From a checkpoint of a small image classifier.
Model: 31.6M parameters, 24-pixel images, arch vit, norm layernorm, activation gelu, patch size [2, 2], width 512.
Data: trained on histories of elementary cellular automata, time running down, 147500 training examples, 4.8 epochs.
Rows from block 6 of a small image classifier, named by matrix and row number. Rows with one number belong to one neuron. Each number is 50 + 12 x the weight over its row's rms, rounded and kept within 0 to 99. All counts start at 0.
After each neuron's rows are labels from the 100 images, of 14976, where the neuron reaches its highest value: "strongest on" is what is common among them. Only what is clearly more common there than usual is listed. The data: histories of elementary cellular automata, time running down. In brackets: how many of the 100.
# fc1: MLP up (model.blocks.6.mlp.fc1.weight, 2048x512), inputs 0-170
# fc2: MLP down (model.blocks.6.mlp.fc2.weight, 512x2048, transposed), outputs 0-170

fc1.590:60 36 71 47 26 65 60 66 68 70 39 39 58 67 51 49 69 37 43 47 37 47 56 78 45 42 51 49 89 40 77 54 61 34 50 56 65 48 52 51 62 50 47 57 82 44 65 46 42 68 48 55 44 74 25 56 44 74 53 54 47 40 50 53 70 64 58 65 56 55 42 65 40 59 63 63 70 58 35 54 38 53 51 43 41 53 43 41 47 52 47 70 46 57 47 59 48 50 56 33 40 43 61 45 41 34 44 53 70 47 60 33 59 49 41 77 51 61 50 38 44 53 77 48 57 82 68 56 68 50 50 45 56 67 46 42 52 40 44 64 52 37 76 45 53 29 56 55 21 59 36 41 64 40 66 52 46 33 55 53 53 20 57 42 53 66 28 54 50 48 39
fc2.590:54 39 57 44 60 66 41 70 64 56 56 52 48 50 48 48 67 28 70 39 59 51 54 63 50 28 40 47 62 65 50 63 41 45 49 42 57 71 50 48 48 63 52 56 61 50 52 28 42 62 56 46 41 56 45 57 52 48 45 30 42 45 51 60 46 44 52 43 66 60 44 75 37 51 43 43 44 55 45 25 49 50 40 53 23 55 36 59 43 56 65 56 59 52 25 61 55 52 55 46 28 40 45 31 39 37 45 38 49 61 64 59 66 42 37 43 37 51 52 26 37 64 59 51 69 57 57 50 59 38 43 31 60 46 47 56 68 35 37 64 57 31 57 23 60 51 55 63 35 56 21 34 53 47 67 55 45 46 50 61 50 43 45 54 54 58 41 63 59 76 54
strongest on: 001 turns on (92); 000 turns on (91); 100 turns on (91); 110 turns on (79)

fc1.204:50 44 46 83 52 52 52 44 61 43 61 53 48 50 34 34 39 36 32 68 64 56 51 57 40 44 44 44 77 59 45 44 75 49 43 63 40 22 19 61 52 42 35 39 57 34 50 42 54 64 80 53 35 53 38 65 67 60 51 58 86 30 54 50 36 49 47 47 42 51 47 61 50 57 49 55 45 52 48 54 43 39 45 67 38 43 62 58 51 51 57 48 55 52 46 40 47 43 53 75 31 44 24 72 39 58 66 87 47 47 39 66 48 49 58 45 44 63 32 88 52 31 71 64 30 50 65 35 36 63 67 30 58 41 35 58 52 41 63 42 15 44 39 59 47 57 52 50 64 58 41 49 44 53 41 47 62 60 47 43 50 45 50 48 47 70 37 31 53 55 51
fc2.204:54 45 43 36 51 40 51 28 68 55 51 41 55 50 69 46 60 45 54 37 60 59 60 53 54 60 52 37 50 30 39 49 54 50 31 68 36 31 47 63 52 35 78 65 40 36 56 66 48 57 50 40 47 21 40 48 68 35 55 55 37 51 44 51 44 47 47 38 51 52 60 56 64 57 70 55 52 40 56 48 23 38 38 18 39 43 58 57 38 47 35 31 52 70 61 70 52 33 51 70 54 31 49 40 52 43 36 45 52 56 63 46 58 30 27 49 66 42 60 59 41 69 38 56 71 52 32 46 44 36 54 46 55 52 53 51 61 66 61 53 34 42 39 37 58 46 47 41 47 50 30 43 52 50 51 50 47 58 50 65 55 43 69 60 57 53 59 53 42 50 38
strongest on: 100 turns on (98); 000 turns on (79); 010 turns on (78)

fc1.760:50 43 48 52 62 59 49 72 68 45 50 71 64 60 35 74 40 56 42 37 32 52 68 47 60 36 72 50 63 66 65 38 48 47 28 44 44 56 51 67 55 39 30 49 66 49 38 81 79 61 59 44 53 51 53 41 55 44 32 44 56 49 49 64 62 56 63 46 57 44 37 39 51 46 46 42 52 50 63 47 44 40 52 65 67 44 52 39 40 60 48 53 40 45 57 66 38 49 48 42 52 25 33 65 30 39 52 74 50 32 49 46 62 51 55 53 69 48 54 51 59 47 55 47 47 51 66 50 66 96 71 40 42 51 47 40 52 29 42 42 30 38 40 70 38 56 57 40 58 42 50 44 51 50 41 37 50 49 60 26 51 65 39 47 62 52 42 14 61 40 52
fc2.760:61 68 60 51 38 59 66 38 42 42 73 67 61 53 64 40 47 40 37 62 60 67 73 60 73 31 36 55 54 49 56 32 49 51 42 52 66 36 45 65 38 47 46 32 40 62 44 60 48 34 33 51 43 56 53 64 57 61 62 46 45 42 42 54 30 21 50 38 32 38 60 62 55 47 65 56 79 44 29 50 52 46 43 70 30 64 57 29 55 45 54 63 59 60 47 17 38 37 36 61 44 47 44 30 66 48 59 47 70 44 46 48 74 42 47 39 34 78 42 46 45 35 47 62 58 65 56 57 50 47 53 53 52 43 43 57 34 57 56 33 51 58 58 48 63 61 70 58 39 41 54 53 32 51 48 43 61 58 64 59 59 54 53 50 56 42 54 42 47 50 70
strongest on: 001 turns on (88)

fc1.722:45 44 48 83 23 52 43 53 52 61 58 37 66 66 50 42 48 53 39 53 59 46 42 44 32 51 42 38 63 66 43 55 58 40 30 61 54 46 47 36 52 44 33 51 69 65 38 58 46 65 50 57 45 57 56 36 39 51 68 47 46 76 51 51 57 48 40 55 48 49 50 56 63 68 81 58 55 66 56 65 65 61 62 42 62 47 60 50 74 48 39 62 67 40 66 39 66 48 56 46 65 65 53 66 58 51 65 66 69 54 37 54 43 66 57 79 46 38 55 68 68 48 74 71 54 50 73 61 45 77 51 58 52 39 39 42 50 42 53 51 23 52 64 69 46 65 62 50 30 45 34 25 55 31 69 42 34 60 57 47 67 51 34 45 37 46 37 37 32 37 36
fc2.722:64 56 35 55 53 51 55 77 26 46 45 32 46 46 41 45 58 67 56 55 69 50 67 35 51 50 39 47 29 57 63 59 44 49 56 65 52 58 41 64 38 50 62 51 48 65 42 42 31 54 43 76 65 39 41 28 32 45 61 47 57 55 64 48 37 42 35 37 14 45 49 40 50 68 41 57 31 55 39 38 57 66 66 52 67 54 54 53 80 45 25 62 56 42 54 49 57 61 63 40 44 50 59 39 72 41 56 49 46 69 47 62 31 57 64 34 59 41 52 60 57 71 41 61 56 53 78 61 36 74 38 77 53 43 49 47 52 54 41 49 35 50 38 70 53 51 58 32 57 54 51 39 57 44 55 39 49 56 53 29 72 62 58 33 58 32 68 54 41 23 47
strongest on: 100 turns on (91); 001 turns on (87); rule: rule 50 (42); rule: rule 19 (26)

fc1.536:61 51 36 68 49 49 69 61 53 50 63 51 50 40 25 53 54 37 39 36 68 57 38 52 57 53 42 53 73 65 54 41 83 36 21 65 67 50 55 62 62 39 34 32 58 41 53 58 72 46 30 52 55 86 47 43 50 63 40 58 53 54 51 64 60 56 55 41 36 70 56 69 49 65 45 52 60 29 53 50 47 44 51 74 56 56 43 51 44 55 46 39 75 37 54 50 39 54 69 39 47 42 33 56 52 63 62 60 75 31 30 53 58 43 56 61 58 79 71 61 38 36 53 85 40 71 59 42 51 49 68 52 60 45 46 56 67 43 62 34 37 50 49 98 39 52 69 77 52 44 36 42 48 40 57 29 57 29 37 49 40 48 54 47 37 40 39 29 44 62 41
fc2.536:54 28 50 50 73 34 43 24 46 46 48 60 43 25 64 49 58 43 87 28 54 43 53 60 31 40 65 72 46 49 44 38 51 53 45 59 39 37 38 69 32 56 51 43 55 40 59 46 44 56 47 37 41 39 50 78 48 65 49 61 57 47 44 24 51 38 42 24 66 41 34 46 36 60 61 40 37 53 47 66 56 55 24 22 47 34 55 48 53 63 54 45 41 63 44 51 36 59 42 46 50 37 53 59 59 59 51 50 61 51 51 58 51 34 52 43 73 53 59 64 43 48 53 40 66 59 48 45 60 56 46 47 51 47 35 45 48 47 57 44 47 61 39 47 72 62 44 48 60 59 42 66 53 54 46 57 34 63 56 61 57 36 62 68 50 62 34 57 56 67 60
strongest on: 100 turns on (92)

fc1.605:33 56 42 61 41 79 76 40 54 61 35 51 54 60 36 54 38 30 61 47 58 52 48 59 48 37 53 46 71 39 55 40 45 36 51 61 59 43 29 44 36 50 26 55 49 57 51 64 51 67 59 68 55 70 58 40 39 46 38 44 53 55 55 29 67 51 44 77 45 62 53 48 70 43 73 66 62 59 61 51 56 62 58 65 74 50 56 51 52 54 57 57 55 52 61 64 58 53 39 31 44 58 52 74 47 61 75 63 71 48 42 51 52 66 40 52 76 59 77 57 70 35 73 59 31 48 53 52 48 64 55 58 54 51 22 60 51 43 52 31 49 65 62 64 60 35 59 65 34 60 61 40 47 51 44 47 23 42 52 55 55 39 45 59 50 48 37 42 30 51 38
fc2.605:45 51 55 50 48 51 42 50 30 73 52 30 57 47 42 34 29 56 55 78 36 56 55 14 39 52 54 42 37 42 61 53 50 28 60 38 37 39 62 47 51 58 52 41 50 54 39 41 37 27 68 57 56 31 56 28 54 39 66 58 54 56 61 47 39 41 60 63 41 36 51 50 64 57 44 56 40 79 44 55 53 55 62 30 61 55 52 64 69 32 54 31 65 51 30 57 62 48 54 65 38 58 38 51 58 46 61 55 29 56 43 47 20 45 73 38 43 13 59 36 53 60 52 58 49 52 65 53 38 53 31 55 42 43 48 53 54 59 46 59 34 57 53 51 39 33 48 59 57 69 69 41 39 39 43 56 37 26 45 43 45 61 75 70 42 40 73 42 43 47 39
strongest on: large cells (81); 010 turns on (81)

fc1.567:39 79 32 68 41 38 56 46 48 56 95 79 47 63 52 57 47 38 61 54 62 58 36 36 59 54 52 67 65 44 57 67 71 53 43 44 63 49 45 52 49 58 53 40 55 45 49 57 81 45 34 47 35 46 45 44 64 66 48 56 48 52 40 55 29 50 58 47 57 45 47 50 51 42 65 57 54 61 49 42 60 59 73 73 56 74 74 66 55 59 50 54 57 60 65 56 34 61 41 66 49 60 47 76 44 52 59 51 67 37 50 41 77 60 30 46 51 50 30 54 35 41 41 71 58 74 63 47 67 58 66 41 60 54 53 58 45 29 67 35 38 41 49 52 44 42 52 63 37 46 43 54 54 57 55 48 35 26 45 46 52 69 27 50 37 40 45 36 51 61 53
fc2.567:67 37 40 66 42 50 60 53 44 27 53 58 36 36 53 73 58 58 51 29 32 50 58 60 46 62 46 31 50 53 49 58 41 59 54 47 45 57 39 50 61 34 55 52 63 43 67 49 51 62 63 52 42 42 48 45 61 44 47 39 51 59 56 64 63 68 41 59 44 61 60 26 66 56 32 61 44 34 74 65 42 37 96 39 60 62 49 29 51 57 36 62 55 37 63 69 48 64 50 71 61 73 49 37 51 55 48 40 52 58 49 60 52 51 40 56 68 55 72 31 51 52 75 49 53 43 62 51 83 61 85 43 55 53 60 61 59 59 48 46 55 48 67 54 37 56 71 35 64 67 50 26 59 50 58 58 46 47 41 43 59 38 62 44 27 35 46 31 53 47 30
strongest on: large cells (69)

fc1.562:23 67 50 45 46 25 34 66 50 53 44 59 52 50 55 34 48 53 36 47 43 52 34 42 46 39 47 55 53 54 63 57 39 23 53 40 46 73 61 41 63 49 58 36 55 60 30 54 37 19 57 51 53 37 49 37 59 64 73 44 53 59 31 40 41 41 50 67 72 40 45 43 61 32 52 48 52 49 40 52 51 34 60 52 63 84 63 46 48 56 49 49 63 45 65 35 46 47 55 51 58 68 56 66 48 42 67 27 34 38 42 37 49 57 52 42 40 53 64 36 50 53 52 55 54 67 41 78 68 59 72 54 49 71 57 50 66 52 38 59 56 71 58 61 65 65 52 51 41 35 52 70 58 45 80 47 56 65 55 37 42 68 43 51 50 31 40 62 49 55 66
fc2.562:44 61 56 47 61 58 49 31 45 52 57 49 55 58 51 38 44 36 70 41 36 56 52 67 38 25 27 65 44 45 43 64 44 67 58 57 71 60 55 44 50 43 58 46 57 50 45 57 52 61 64 55 24 57 66 67 58 58 54 36 53 36 58 30 51 50 75 54 46 29 66 55 40 61 43 40 47 51 38 53 32 35 56 43 35 52 54 47 75 81 71 45 43 44 57 47 50 49 42 49 51 37 54 38 52 56 58 41 55 43 55 53 32 48 67 34 40 53 39 31 64 43 67 39 29 40 21 66 29 46 34 29 60 46 27 57 51 71 52 47 21 49 55 38 48 40 33 38 30 19 53 58 41 60 68 54 44 72 68 18 43 69 32 71 67 60 47 55 64 31 70
strongest on: 001 turns on (93); 000 turns on (84); 111 turns on (79); large cells (75)

fc1.648:40 46 47 55 40 46 76 52 58 42 62 64 66 63 37 45 40 33 41 69 53 34 42 23 49 23 64 60 62 53 51 41 41 44 19 49 57 57 36 48 14 59 29 35 55 55 36 44 57 41 47 44 57 31 54 52 51 44 44 54 48 60 58 34 29 49 55 56 53 59 45 51 70 73 92 58 65 64 61 29 59 57 33 83 60 52 44 40 51 62 52 45 74 33 66 57 49 57 75 33 28 54 59 71 46 54 44 50 47 50 40 42 47 71 64 65 56 43 61 44 49 41 49 60 58 74 34 43 47 48 53 62 53 58 29 55 57 42 51 71 62 76 31 54 50 55 55 57 42 51 50 64 33 56 39 28 42 33 57 54 76 55 30 32 54 40 42 31 52 49 51
fc2.648:46 59 55 51 58 53 31 52 60 52 58 54 56 52 47 38 61 61 55 52 15 51 66 53 58 45 68 44 66 38 63 42 63 34 40 28 58 69 65 62 46 52 77 39 40 49 25 43 20 73 45 51 59 44 58 60 46 40 35 53 47 52 59 54 53 33 39 59 38 39 47 61 45 48 41 32 84 70 45 60 39 73 47 48 57 43 32 53 47 32 38 35 64 44 45 33 42 32 55 54 42 50 54 34 47 57 45 49 39 40 47 32 31 36 60 60 63 68 39 61 38 57 58 40 44 58 68 31 51 48 44 43 34 61 53 48 42 53 42 54 45 45 43 63 43 46 69 32 22 43 48 33 53 23 53 54 18 34 59 55 36 63 63 39 53 45 46 54 62 50 45
strongest on: 100 turns on (79)